Weights of a small model that predicts concentration at each pixel.
Model: 14.1M parameters, 64-pixel images, encoder widths [96, 192], decoder widths [48, 96, 192, 192].
Rows from block 7 of the encoder of a small model that predicts concentration at each pixel, named by matrix and row number. Rows with one number within an expert belong to one neuron, the router's apart. Each number is 200 + 20 x the weight over its row's rms, rounded and kept within 0 to 999. All counts start at 0.
After each expert's rows are labels from the 100 images, of 14976, where the router gives the expert most weight on average: "top examples" is what is common among them. Only what is clearly more common there than usual is listed. The data: reaction-diffusion patterns (Gray-Scott).
# router: router (encoder.blocks.7.mlp.router.weight, 16x192, trained with AdamW), inputs 96-143
# up: expert up (encoder.blocks.7.mlp.up, 16x192x192), inputs 96-143
# down: expert down (encoder.blocks.7.mlp.down, 16x192x192, transposed), outputs 96-143

# expert 4
router.4,263,211,209,193,189,225,179,193,207,181,199,197,202,173,220,172,209,149,159,187,218,194,214,167,195,205,175,212,198,192,177,184,195,218,162,179,208,217,213,212,196,181,213,210,166,213,210,179
up.5,199,176,211,171,214,222,186,201,192,194,202,216,208,171,184,170,179,208,192,196,176,191,197,209,202,220,201,186,152,214,210,185,141,220,189,188,162,201,188,191,189,178,162,211,185,202,202,175
down.5,191,187,193,251,195,177,194,203,177,207,222,206,243,188,169,224,200,175,203,195,194,172,239,194,185,179,188,206,142,187,168,216,191,198,183,211,191,158,215,192,180,197,184,206,208,194,185,182
up.6,187,215,218,207,193,196,187,208,187,202,187,200,205,245,184,219,239,175,200,211,186,215,189,234,221,229,206,220,205,223,219,195,167,219,175,215,179,187,209,212,207,176,162,152,202,187,151,195
down.6,193,207,199,168,218,214,200,168,177,216,187,195,176,188,222,193,224,200,189,198,202,207,189,158,179,171,199,163,240,209,188,211,233,178,202,197,237,206,202,183,184,186,207,178,203,193,209,206
up.7,193,179,203,251,196,168,220,211,212,207,183,170,236,253,215,202,223,187,200,227,223,158,207,185,187,209,220,213,208,220,210,230,184,215,210,212,182,171,208,220,211,213,191,204,184,200,209,228
down.7,216,206,232,168,199,192,230,184,176,197,164,220,196,197,230,213,177,209,188,200,200,192,188,178,187,217,235,193,178,197,174,166,228,237,198,209,183,210,202,207,161,222,186,184,203,152,228,212
up.8,235,212,210,199,210,177,201,189,229,195,189,205,236,205,228,192,178,184,180,212,219,242,221,180,188,214,185,197,188,175,191,233,183,192,191,201,240,224,212,213,207,241,172,209,211,223,211,223
down.8,193,190,219,178,205,195,211,202,187,206,192,188,230,180,191,227,202,212,193,181,229,217,225,191,175,239,228,201,189,193,182,187,195,272,206,217,209,200,177,180,201,232,189,189,234,211,203,201
up.9,199,191,214,222,192,192,181,215,199,219,216,215,189,182,215,157,195,168,191,216,203,217,208,168,191,221,196,191,160,200,193,183,205,217,160,186,222,182,231,164,195,198,221,206,187,203,215,175
down.9,206,185,192,222,199,192,180,183,202,206,197,173,205,232,194,207,165,194,222,201,197,190,202,237,214,187,192,193,158,194,176,189,167,199,207,182,194,165,195,211,173,216,206,237,213,192,200,219
up.10,234,202,204,219,170,209,209,213,231,204,195,203,178,171,183,160,167,172,216,185,211,218,216,176,211,186,179,203,188,177,182,198,214,163,176,169,229,222,232,197,198,233,225,196,209,219,207,216
down.10,166,208,183,213,202,208,193,227,217,190,183,185,164,193,194,191,213,223,212,200,234,185,199,194,185,191,201,203,196,218,203,234,200,169,211,194,247,237,210,176,187,218,201,187,200,218,180,212
up.11,211,191,180,206,225,181,210,217,168,209,203,164,210,164,220,220,215,239,221,244,201,219,155,207,217,198,193,192,194,188,205,227,192,205,223,221,174,173,176,187,210,202,221,193,196,229,185,189
down.11,207,186,210,194,190,182,222,194,175,206,196,221,196,204,165,208,212,192,191,201,203,189,202,173,213,187,217,182,207,210,217,187,205,225,137,215,192,219,228,222,204,197,200,187,190,180,240,216
top examples: pastel

# expert 10
router.10,189,214,192,218,177,249,162,207,198,189,199,191,171,251,156,176,222,183,218,207,201,193,201,179,165,227,205,236,207,219,175,193,235,192,212,203,201,213,197,231,169,186,176,199,173,172,213,183
up.5,200,160,226,194,163,234,219,208,221,167,157,168,196,155,152,228,221,210,212,199,222,194,231,182,206,221,209,230,194,186,193,183,197,239,207,199,183,182,169,208,207,212,198,194,227,217,211,193
down.5,203,229,230,194,215,221,176,180,219,192,196,178,168,224,167,203,186,209,213,192,206,192,209,161,199,188,195,214,182,225,208,195,171,193,153,184,159,167,208,177,216,204,193,162,221,233,194,177
up.6,166,153,183,214,207,229,234,253,223,193,208,203,200,202,194,202,194,202,208,198,175,223,189,204,205,195,170,198,179,202,207,147,206,229,225,228,174,213,190,176,188,203,199,217,191,221,194,228
down.6,205,186,186,206,201,224,181,203,220,204,187,202,183,207,184,185,216,211,198,190,247,187,201,192,228,215,171,195,218,194,186,198,163,196,199,189,205,257,190,196,218,191,203,184,199,179,202,229
up.7,201,225,206,201,214,245,183,238,221,195,176,150,211,180,194,204,198,181,213,173,194,203,175,161,196,193,177,185,200,211,173,200,205,224,180,222,159,207,205,196,197,250,173,154,195,180,208,183
down.7,226,232,196,224,203,180,167,226,184,193,195,191,200,224,169,197,206,217,195,222,212,195,184,208,233,205,184,210,210,204,204,210,195,230,164,194,198,220,182,189,219,216,210,214,218,213,209,202
up.8,214,205,208,190,190,189,164,215,177,205,207,178,174,213,237,191,156,209,193,172,192,213,208,195,235,236,248,213,192,191,212,159,218,211,172,193,214,176,193,186,210,203,192,212,236,233,199,189
down.8,199,220,192,162,188,199,176,206,207,171,214,197,218,231,211,187,171,180,206,190,155,206,210,199,191,214,228,194,219,219,192,183,166,201,199,225,176,174,222,225,182,205,203,192,215,222,229,171
up.9,186,182,188,194,216,226,184,193,215,171,235,181,189,209,172,189,218,235,174,196,203,185,212,202,207,195,185,187,214,203,190,174,211,197,225,208,208,206,200,235,189,214,168,190,224,183,208,211
down.9,197,229,208,200,253,199,189,209,201,193,192,177,191,190,184,178,234,214,183,197,225,206,159,199,202,234,165,213,235,205,192,229,180,223,178,169,199,205,188,216,214,209,202,205,174,230,201,209
up.10,188,226,209,199,198,217,179,229,191,223,216,224,194,222,162,232,191,192,224,200,210,214,177,195,198,235,180,225,207,198,196,192,215,160,203,234,220,174,189,190,174,196,188,171,214,206,188,202
down.10,229,165,212,183,194,209,181,221,221,191,205,192,173,220,194,167,209,200,208,214,211,182,193,211,168,236,156,184,234,183,190,192,209,192,183,191,191,190,180,204,184,217,221,173,196,197,203,220
up.11,205,165,205,198,223,193,225,193,176,205,183,178,213,168,195,204,220,197,193,216,186,177,196,166,206,173,204,199,233,206,194,210,173,196,184,182,203,202,232,196,207,218,216,244,178,221,226,220
down.11,199,193,189,235,179,173,184,198,176,215,192,203,253,205,167,232,186,178,209,172,205,183,253,209,207,168,187,214,191,185,171,172,167,198,165,217,202,207,218,190,236,191,193,192,212,229,216,205
top examples: embossed; pastel; stretched; feed 0.078 kill 0.061

# expert 6
router.6,246,218,187,199,181,209,228,181,196,157,203,205,194,195,205,167,241,192,163,226,226,191,229,207,223,222,164,200,238,216,153,170,201,208,208,190,204,206,190,219,219,203,179,191,189,203,198,212
up.0,231,218,222,181,219,192,222,180,175,191,190,208,213,172,178,190,197,214,183,173,204,194,205,227,205,189,177,216,213,200,187,209,168,159,226,215,190,231,192,211,161,192,192,202,187,180,175,191
down.0,188,220,210,192,205,201,205,211,178,191,204,178,227,208,214,163,212,194,188,159,183,199,210,196,192,215,226,223,206,210,227,230,219,216,207,214,189,228,183,158,166,194,210,209,210,191,205,208
up.1,192,190,231,192,173,195,196,182,178,204,173,209,213,179,198,199,190,179,176,178,202,203,200,167,214,236,180,220,219,210,203,170,188,239,210,208,191,240,193,183,233,204,218,215,216,175,191,203
down.1,192,241,213,207,178,186,173,160,204,201,212,197,256,230,186,160,213,240,179,183,181,214,211,160,219,192,208,207,182,191,156,182,243,229,160,181,205,197,204,208,209,184,172,193,213,211,188,196
up.2,167,156,186,182,236,224,209,198,185,207,222,230,183,171,196,212,208,187,238,200,197,222,155,205,182,197,235,209,212,215,212,196,193,206,202,215,191,203,173,192,205,227,216,212,236,199,243,192
down.2,225,196,202,230,199,194,187,180,236,194,186,214,202,201,173,260,206,228,206,207,213,201,210,164,242,181,175,172,186,204,148,166,223,200,189,192,212,203,212,245,232,194,184,198,165,206,188,183
up.3,219,173,212,204,201,220,192,208,194,184,215,198,249,215,203,199,222,176,204,177,212,161,215,173,229,164,221,172,185,189,195,199,176,210,182,191,181,199,201,216,247,188,213,225,159,225,220,203
down.3,229,207,177,208,192,190,189,190,218,180,152,207,202,184,160,225,207,224,203,204,210,224,187,161,198,179,197,147,158,172,185,170,228,189,190,196,200,179,198,236,212,206,189,214,205,183,179,201
up.4,223,211,198,202,193,235,229,226,222,225,173,184,206,227,198,212,181,195,200,198,205,188,215,214,203,211,230,227,185,177,192,246,173,180,198,184,179,185,208,199,195,222,211,198,169,187,202,183
down.4,215,197,185,199,176,184,175,165,223,174,180,218,242,180,172,226,205,226,194,196,190,225,200,165,232,165,214,201,160,200,167,189,197,260,162,184,220,202,206,218,225,188,211,198,183,190,189,181
up.5,195,215,224,175,189,192,185,177,188,196,185,236,244,225,187,203,193,206,182,197,208,217,230,211,197,200,210,229,242,179,201,207,202,221,227,190,189,235,171,202,206,213,181,203,201,163,194,205
down.5,197,217,207,215,174,196,213,184,201,180,201,217,233,201,179,164,212,246,165,183,164,205,207,175,193,210,233,219,178,183,199,208,226,216,182,210,206,205,186,176,187,187,200,210,173,193,202,181
up.6,175,201,184,227,220,212,195,195,219,181,182,194,181,192,199,225,202,208,221,192,224,263,148,215,215,191,172,167,185,169,204,221,227,185,176,210,200,203,177,195,163,157,173,164,207,176,171,205
down.6,209,161,229,218,204,228,187,211,198,231,217,181,166,179,183,227,204,212,213,198,224,171,193,192,231,178,165,183,179,206,177,167,171,161,176,165,206,197,195,190,231,185,214,190,181,182,200,230
top examples: embossed; stretched

# expert 5
router.5,267,206,212,157,175,190,204,193,183,175,191,205,199,199,220,161,201,184,144,190,228,172,229,180,236,209,213,182,209,201,175,198,196,191,164,180,226,232,198,231,215,193,182,211,170,203,199,181
up.0,194,175,176,193,172,169,167,227,182,213,176,220,198,197,213,217,176,217,205,228,213,203,207,226,161,236,182,206,178,190,210,220,194,183,208,222,222,226,192,224,171,208,220,166,225,176,216,180
down.0,221,193,226,230,210,229,196,225,223,184,167,203,154,224,172,181,244,210,201,206,209,187,201,182,191,193,218,200,242,191,170,187,198,182,156,202,226,199,192,213,225,167,197,189,208,218,184,196
up.1,187,194,185,208,201,178,206,194,193,222,194,195,209,192,209,194,220,208,212,193,185,191,194,183,214,185,233,229,219,193,212,165,178,194,189,190,188,200,194,246,228,193,217,207,205,222,218,219
down.1,227,175,217,200,213,226,206,231,215,229,165,223,179,213,184,235,213,190,200,194,228,195,205,174,225,219,203,169,226,209,185,178,239,205,188,181,211,207,179,213,222,185,185,191,202,212,217,209
up.2,194,228,183,198,182,210,194,233,214,198,214,215,243,187,185,154,194,200,213,205,205,206,215,199,192,177,206,192,200,198,182,187,228,194,198,226,183,202,217,195,182,166,179,186,188,176,199,201
down.2,156,215,193,204,196,226,211,183,172,213,189,190,227,185,200,182,183,186,196,211,228,217,203,211,185,203,244,219,207,174,225,207,146,175,196,204,189,216,197,197,173,213,212,223,199,204,171,201
up.3,188,199,196,192,200,200,204,207,219,205,221,213,229,208,186,219,201,186,221,202,207,200,184,207,210,169,228,204,215,205,193,194,194,195,192,191,211,186,196,200,213,202,214,166,186,166,202,224
down.3,254,183,215,211,224,205,207,247,206,225,167,214,182,229,180,219,213,208,215,195,232,181,178,165,223,219,206,181,233,198,188,168,232,205,186,184,203,224,170,203,228,195,183,187,215,226,212,207
up.4,190,191,185,236,229,193,174,211,191,219,228,244,166,140,205,197,208,165,202,204,199,214,167,213,199,219,224,168,189,167,224,184,220,189,214,189,202,164,189,183,207,198,225,179,196,211,204,184
down.4,209,238,184,199,220,196,168,173,200,176,208,183,190,169,191,222,201,173,230,228,209,199,188,212,231,220,214,250,207,187,228,187,185,180,232,213,213,169,206,206,203,211,190,216,179,190,205,205
up.5,252,195,250,180,212,237,219,162,203,198,217,190,177,240,190,181,240,173,208,172,189,190,206,215,212,220,186,216,150,188,179,200,199,253,187,198,172,200,211,190,192,224,188,198,186,191,178,176
down.5,191,206,209,206,199,178,169,193,160,179,205,203,197,181,218,193,161,191,187,186,172,192,188,215,175,176,193,207,138,187,195,209,197,192,227,210,170,147,228,176,149,233,196,194,203,175,201,209
up.6,186,208,207,211,159,157,224,216,182,193,183,184,180,218,187,206,193,194,211,189,217,187,217,193,175,208,184,205,224,212,215,143,194,243,192,193,190,217,217,216,223,192,205,229,192,193,181,169
down.6,201,203,227,189,227,237,225,188,230,217,230,202,175,238,216,200,192,200,207,210,218,203,197,232,195,216,214,170,206,192,194,212,247,191,188,225,206,204,196,243,199,188,229,200,206,200,190,199
top examples: embossed; stretched; feed 0.078 kill 0.061; pastel

# expert 8
router.8,211,212,217,165,224,205,195,182,179,194,156,173,225,191,185,197,205,205,221,215,179,177,207,194,188,185,193,209,225,195,202,209,188,204,197,163,228,193,226,242,178,225,228,206,196,212,198,192
up.0,231,220,173,201,195,203,208,189,212,196,163,188,241,217,197,239,229,236,216,199,197,189,201,193,196,190,202,195,236,196,225,206,213,208,196,221,164,244,200,229,254,204,208,184,183,163,224,199
down.0,170,200,211,195,177,193,203,199,205,183,203,180,194,211,219,172,217,211,211,175,208,223,196,210,227,211,226,202,192,209,198,217,180,183,182,166,198,221,193,208,188,187,212,208,188,194,173,138
up.1,207,185,201,181,197,145,229,219,188,210,197,210,191,174,169,215,173,193,194,218,229,215,192,211,184,234,168,185,193,209,203,183,213,182,191,208,161,217,155,211,206,200,154,182,215,169,197,200
down.1,210,173,222,218,222,189,214,244,200,199,159,190,208,210,145,212,189,222,208,189,215,181,205,193,185,205,205,205,202,222,173,162,162,180,175,156,172,197,213,234,234,225,193,189,201,218,184,204
up.2,208,185,211,206,232,202,245,186,193,173,204,191,245,215,194,194,243,188,225,217,190,180,211,166,199,186,226,225,192,182,212,183,172,184,220,211,211,200,209,237,197,227,184,178,150,188,212,215
down.2,162,212,178,197,172,203,194,156,211,203,227,196,185,224,224,219,216,197,197,167,201,221,210,194,216,205,183,178,168,209,207,248,201,192,191,202,201,196,197,216,177,207,180,226,184,177,193,172
up.3,195,203,186,174,212,205,212,214,224,205,205,169,195,172,202,185,210,177,199,200,200,226,199,182,213,188,208,163,169,181,196,215,189,231,198,202,216,196,207,211,197,231,201,204,189,170,182,193
down.3,228,189,217,188,201,141,156,224,184,207,205,190,221,198,181,200,185,223,189,197,211,176,205,181,188,198,201,231,175,212,207,144,174,210,170,191,181,188,205,224,231,208,200,184,234,208,182,184
up.4,199,230,169,191,198,196,193,223,191,211,198,164,172,201,197,208,184,203,204,172,181,189,216,183,204,171,174,204,221,207,210,211,243,200,212,187,217,223,199,178,179,196,206,225,235,182,173,211
down.4,178,214,199,215,214,196,192,180,194,221,222,194,232,205,222,206,216,186,175,223,179,176,196,214,174,184,212,218,217,166,231,218,207,207,185,212,212,193,218,168,206,193,194,193,219,196,186,209
up.5,235,222,203,169,181,190,219,200,229,205,230,210,201,214,201,221,220,199,220,173,232,174,208,204,222,194,172,187,200,211,190,183,196,193,162,212,160,207,206,215,180,182,157,225,177,210,196,202
down.5,204,184,212,192,222,183,197,237,196,189,154,185,194,216,159,192,182,226,195,192,208,194,172,186,176,213,210,216,227,215,183,149,185,210,167,186,183,217,195,229,229,217,194,176,226,233,186,209
up.6,165,232,191,180,201,210,199,204,142,198,167,212,196,227,233,205,180,223,214,190,193,203,213,203,194,202,182,202,207,196,220,216,172,239,194,183,222,172,221,174,154,206,203,222,202,190,176,169
down.6,163,225,164,222,193,192,195,157,182,214,214,224,198,165,236,204,203,178,185,223,185,203,213,216,199,182,213,186,193,179,235,251,194,217,203,237,201,175,186,168,188,187,202,210,182,178,212,210
top examples: embossed; stretched

# expert 1
router.1,201,211,218,222,211,260,221,170,195,203,199,182,237,169,223,240,186,156,205,231,201,211,189,206,219,183,224,221,216,196,241,205,170,208,199,170,221,196,213,197,192,172,210,212,203,207,190,224
up.5,228,186,206,215,223,212,196,219,170,212,197,189,208,190,211,215,183,227,213,224,201,211,200,200,203,219,182,197,174,204,187,201,205,202,179,183,234,225,198,194,164,179,227,213,222,196,195,186
down.5,188,195,167,200,221,216,196,178,171,215,212,204,222,182,216,201,223,207,179,219,197,195,191,211,203,249,184,199,177,193,224,186,212,176,184,205,212,182,216,201,218,207,203,188,211,178,197,201
up.6,207,212,223,169,202,213,254,234,211,211,159,178,236,135,215,216,171,189,252,180,174,209,201,217,210,186,233,235,227,214,210,189,171,212,177,199,213,223,209,213,188,159,243,178,208,171,238,206
down.6,192,219,200,208,187,186,202,221,211,204,202,223,199,205,200,205,185,217,173,214,209,189,218,185,189,184,206,192,208,188,187,198,175,180,191,206,228,235,179,209,211,181,203,201,228,212,183,201
up.7,177,174,200,226,236,206,193,186,183,198,212,156,194,223,204,180,227,191,221,176,191,193,203,183,177,180,177,227,159,197,164,205,251,213,227,184,168,176,222,182,192,250,226,225,183,184,173,193
down.7,185,170,198,174,189,154,209,189,197,211,180,180,209,242,156,186,183,201,187,156,193,204,203,189,203,202,215,177,242,217,194,225,203,220,168,222,158,206,190,198,189,184,186,186,232,228,230,193
up.8,195,208,185,212,172,174,166,182,236,205,225,198,187,191,182,228,202,218,203,209,202,204,196,202,192,225,205,187,218,195,211,182,229,242,214,223,208,214,176,215,185,185,201,169,241,198,200,162
down.8,209,202,217,227,219,239,191,201,201,202,192,183,207,169,186,203,213,192,205,224,172,202,171,215,185,235,207,212,189,221,196,209,202,192,213,183,176,192,221,196,199,253,215,204,165,173,208,223
up.9,222,204,178,187,191,173,195,241,195,184,158,201,158,209,208,200,173,163,184,174,211,209,209,206,218,192,180,177,190,206,188,180,157,178,205,206,193,203,229,183,167,225,232,228,207,188,171,223
down.9,161,211,181,192,187,140,209,209,208,185,222,224,193,220,222,209,194,205,187,201,242,189,217,181,189,164,186,182,181,206,189,197,187,197,182,234,245,221,191,225,195,166,199,193,215,221,179,181
up.10,197,165,208,232,177,230,189,197,188,193,162,183,194,216,186,203,216,145,192,203,239,206,206,199,199,199,198,170,213,201,224,198,221,195,165,237,197,177,210,197,206,194,172,177,249,169,193,220
down.10,196,167,199,189,178,189,192,191,204,198,176,184,214,237,150,172,182,219,190,171,202,185,192,165,204,183,225,203,197,200,200,171,201,183,171,211,168,174,180,219,197,203,184,174,224,189,193,185
up.11,215,172,190,198,224,206,214,213,181,155,172,186,171,211,230,207,180,138,196,187,229,201,219,206,247,189,168,181,209,212,184,219,154,191,157,181,199,211,229,166,172,182,193,178,199,206,198,217
down.11,179,218,212,205,194,164,196,210,203,163,228,211,213,210,145,199,204,202,190,189,212,194,217,200,200,166,233,191,169,201,186,192,190,179,161,222,167,202,175,202,183,207,217,195,204,206,189,205
top examples: embossed; pastel

# expert 3
router.3,165,203,191,187,206,238,237,204,205,168,209,196,220,182,193,232,175,203,215,209,190,219,216,203,190,196,178,217,212,189,197,214,177,203,191,196,205,195,233,212,191,233,205,200,212,197,145,217
up.5,175,186,170,193,175,206,180,197,199,183,202,222,230,212,170,217,175,224,212,218,196,190,229,214,224,193,216,199,185,213,182,206,218,222,241,203,169,248,180,214,203,220,190,176,170,180,185,196
down.5,216,206,193,215,217,211,197,172,206,172,172,193,222,220,212,187,186,205,193,223,164,222,170,217,179,249,217,222,203,217,198,221,233,212,186,182,211,232,186,153,200,190,196,196,177,195,160,199
up.6,203,221,149,210,190,195,175,186,207,238,239,198,199,200,222,221,206,214,200,233,174,208,205,243,218,190,265,182,184,198,209,226,192,190,186,194,141,171,212,153,180,180,188,182,199,207,185,216
down.6,185,189,224,182,202,189,198,188,180,215,228,217,206,173,185,195,202,218,203,186,220,178,228,171,229,175,187,215,209,211,159,198,179,191,180,206,162,154,208,184,208,182,210,192,211,191,201,218
up.7,186,201,173,203,250,231,186,222,187,220,206,200,201,173,188,241,235,214,261,216,184,225,192,190,178,226,166,193,214,189,192,189,241,160,196,218,180,226,198,227,191,198,197,164,211,182,205,197
down.7,196,188,177,202,194,161,197,203,184,163,208,212,170,209,182,203,167,228,219,205,171,212,215,185,185,233,187,225,200,200,219,213,182,187,224,171,222,209,181,217,191,208,184,231,222,200,210,186
up.8,231,235,187,202,194,200,177,158,195,206,219,232,170,208,211,213,198,213,203,171,194,187,202,190,221,237,245,179,189,208,191,209,197,188,183,208,241,163,200,190,194,164,234,193,181,245,228,181
down.8,219,213,191,209,200,191,204,209,223,189,175,182,202,200,240,198,202,185,202,201,179,230,174,217,155,260,207,169,223,188,218,234,217,202,236,196,214,194,181,195,192,202,196,227,191,207,213,180
up.9,252,230,212,190,216,191,204,191,232,226,197,205,195,187,213,211,178,209,204,188,182,204,209,233,203,192,236,171,213,158,216,189,176,201,178,186,227,202,244,172,181,194,214,187,218,200,221,189
down.9,204,189,194,251,198,173,211,215,180,231,223,177,204,205,207,235,186,201,228,189,224,184,225,204,214,203,203,203,182,194,214,192,200,176,221,217,161,151,203,198,200,188,248,247,191,191,202,208
up.10,160,223,173,174,174,188,212,225,204,205,190,192,222,203,149,231,177,259,235,218,234,212,227,235,174,179,182,216,201,207,237,207,204,171,227,210,179,220,200,186,194,214,214,174,210,197,188,208
down.10,161,196,164,193,192,192,209,165,205,200,140,220,237,178,225,211,202,219,213,188,209,187,216,165,196,213,176,228,190,224,197,184,181,201,219,193,190,188,177,197,180,189,183,221,183,195,166,190
up.11,187,229,203,206,225,216,189,190,214,187,193,209,191,175,152,231,190,212,233,205,199,219,189,199,184,243,214,181,198,230,208,197,217,193,236,201,190,192,218,205,190,209,221,190,189,229,181,175
down.11,200,191,205,174,204,186,195,207,211,200,184,208,192,189,207,197,205,203,209,206,173,201,183,163,177,218,168,175,195,200,197,211,168,205,239,197,224,185,185,215,211,209,181,212,208,204,200,173
top examples: dark

# expert 2
router.2,212,179,211,177,180,187,181,175,215,160,192,188,227,210,217,183,193,173,181,195,181,179,223,159,214,156,196,215,175,177,201,204,205,213,194,185,230,203,206,179,204,173,179,237,204,183,212,185
up.5,234,195,191,211,202,200,211,188,196,206,190,219,171,231,191,202,232,180,176,186,236,201,197,218,236,183,228,173,163,185,184,214,233,181,181,191,171,191,237,193,195,211,175,215,223,204,173,220
down.5,212,183,222,203,210,224,198,190,236,217,171,217,171,247,217,214,180,176,223,196,189,175,200,183,203,184,255,174,176,206,176,217,237,170,243,207,190,187,215,227,210,194,191,207,215,178,223,200
up.6,228,210,177,217,216,219,213,175,188,229,180,241,190,229,224,230,203,206,217,188,189,197,185,212,176,203,187,182,219,155,205,206,215,179,185,218,226,204,194,209,188,175,182,184,193,234,201,214
down.6,219,178,203,190,196,191,192,172,221,195,203,190,203,199,198,207,162,198,203,199,186,204,169,222,228,198,241,185,197,205,216,191,233,169,251,200,233,197,197,237,179,188,181,192,229,196,216,171
up.7,183,212,211,194,188,172,258,201,198,212,188,217,217,180,206,172,223,200,195,229,185,177,199,204,169,208,217,195,206,202,191,177,224,226,202,213,191,210,208,230,216,226,200,215,216,194,232,217
down.7,193,174,228,208,206,215,177,208,210,202,210,200,204,214,227,213,203,195,213,195,224,192,203,227,222,195,220,177,192,186,196,207,206,193,203,193,223,169,225,220,185,193,197,219,202,205,222,236
up.8,255,214,190,177,213,197,182,241,193,214,203,199,189,157,200,194,148,238,206,188,204,197,200,210,233,205,220,212,218,200,227,165,160,171,221,189,193,204,214,191,214,162,259,187,176,180,186,153
down.8,169,157,206,222,184,251,208,194,205,234,195,227,184,208,206,206,223,160,194,193,167,170,174,155,187,205,198,177,195,208,226,220,217,215,197,228,205,202,233,190,225,185,197,205,212,206,208,193
up.9,168,202,184,230,182,173,201,192,205,227,192,222,159,201,189,217,210,217,191,218,172,175,169,198,140,232,193,165,230,181,221,187,204,211,165,225,221,187,199,208,195,185,218,193,206,228,223,229
down.9,187,179,221,196,206,234,170,200,197,201,207,200,189,211,198,210,170,197,199,193,186,189,185,201,217,194,216,182,194,199,199,199,196,162,222,180,212,186,212,216,181,190,201,204,217,202,210,206
up.10,211,199,178,201,187,164,177,215,234,203,189,197,239,215,207,168,200,207,167,196,168,209,238,185,214,171,185,220,205,189,207,168,185,216,214,196,180,219,211,195,224,222,191,209,220,174,185,196
down.10,205,241,196,214,198,179,233,208,180,200,207,202,228,199,190,189,220,216,190,202,230,181,211,195,204,198,165,230,195,226,188,205,187,218,146,198,197,201,213,196,207,197,193,206,191,233,199,222
up.11,185,171,209,208,182,183,171,167,240,227,240,216,199,193,201,225,237,213,206,186,197,187,206,198,215,185,170,207,210,191,202,214,181,168,217,203,224,229,211,232,240,248,212,204,213,208,165,231
down.11,201,172,235,186,209,234,173,201,195,201,161,192,191,233,209,180,195,188,195,188,188,169,174,165,224,204,206,177,207,208,189,215,200,201,201,188,189,205,202,227,201,195,223,192,210,174,204,223
top examples: embossed; dark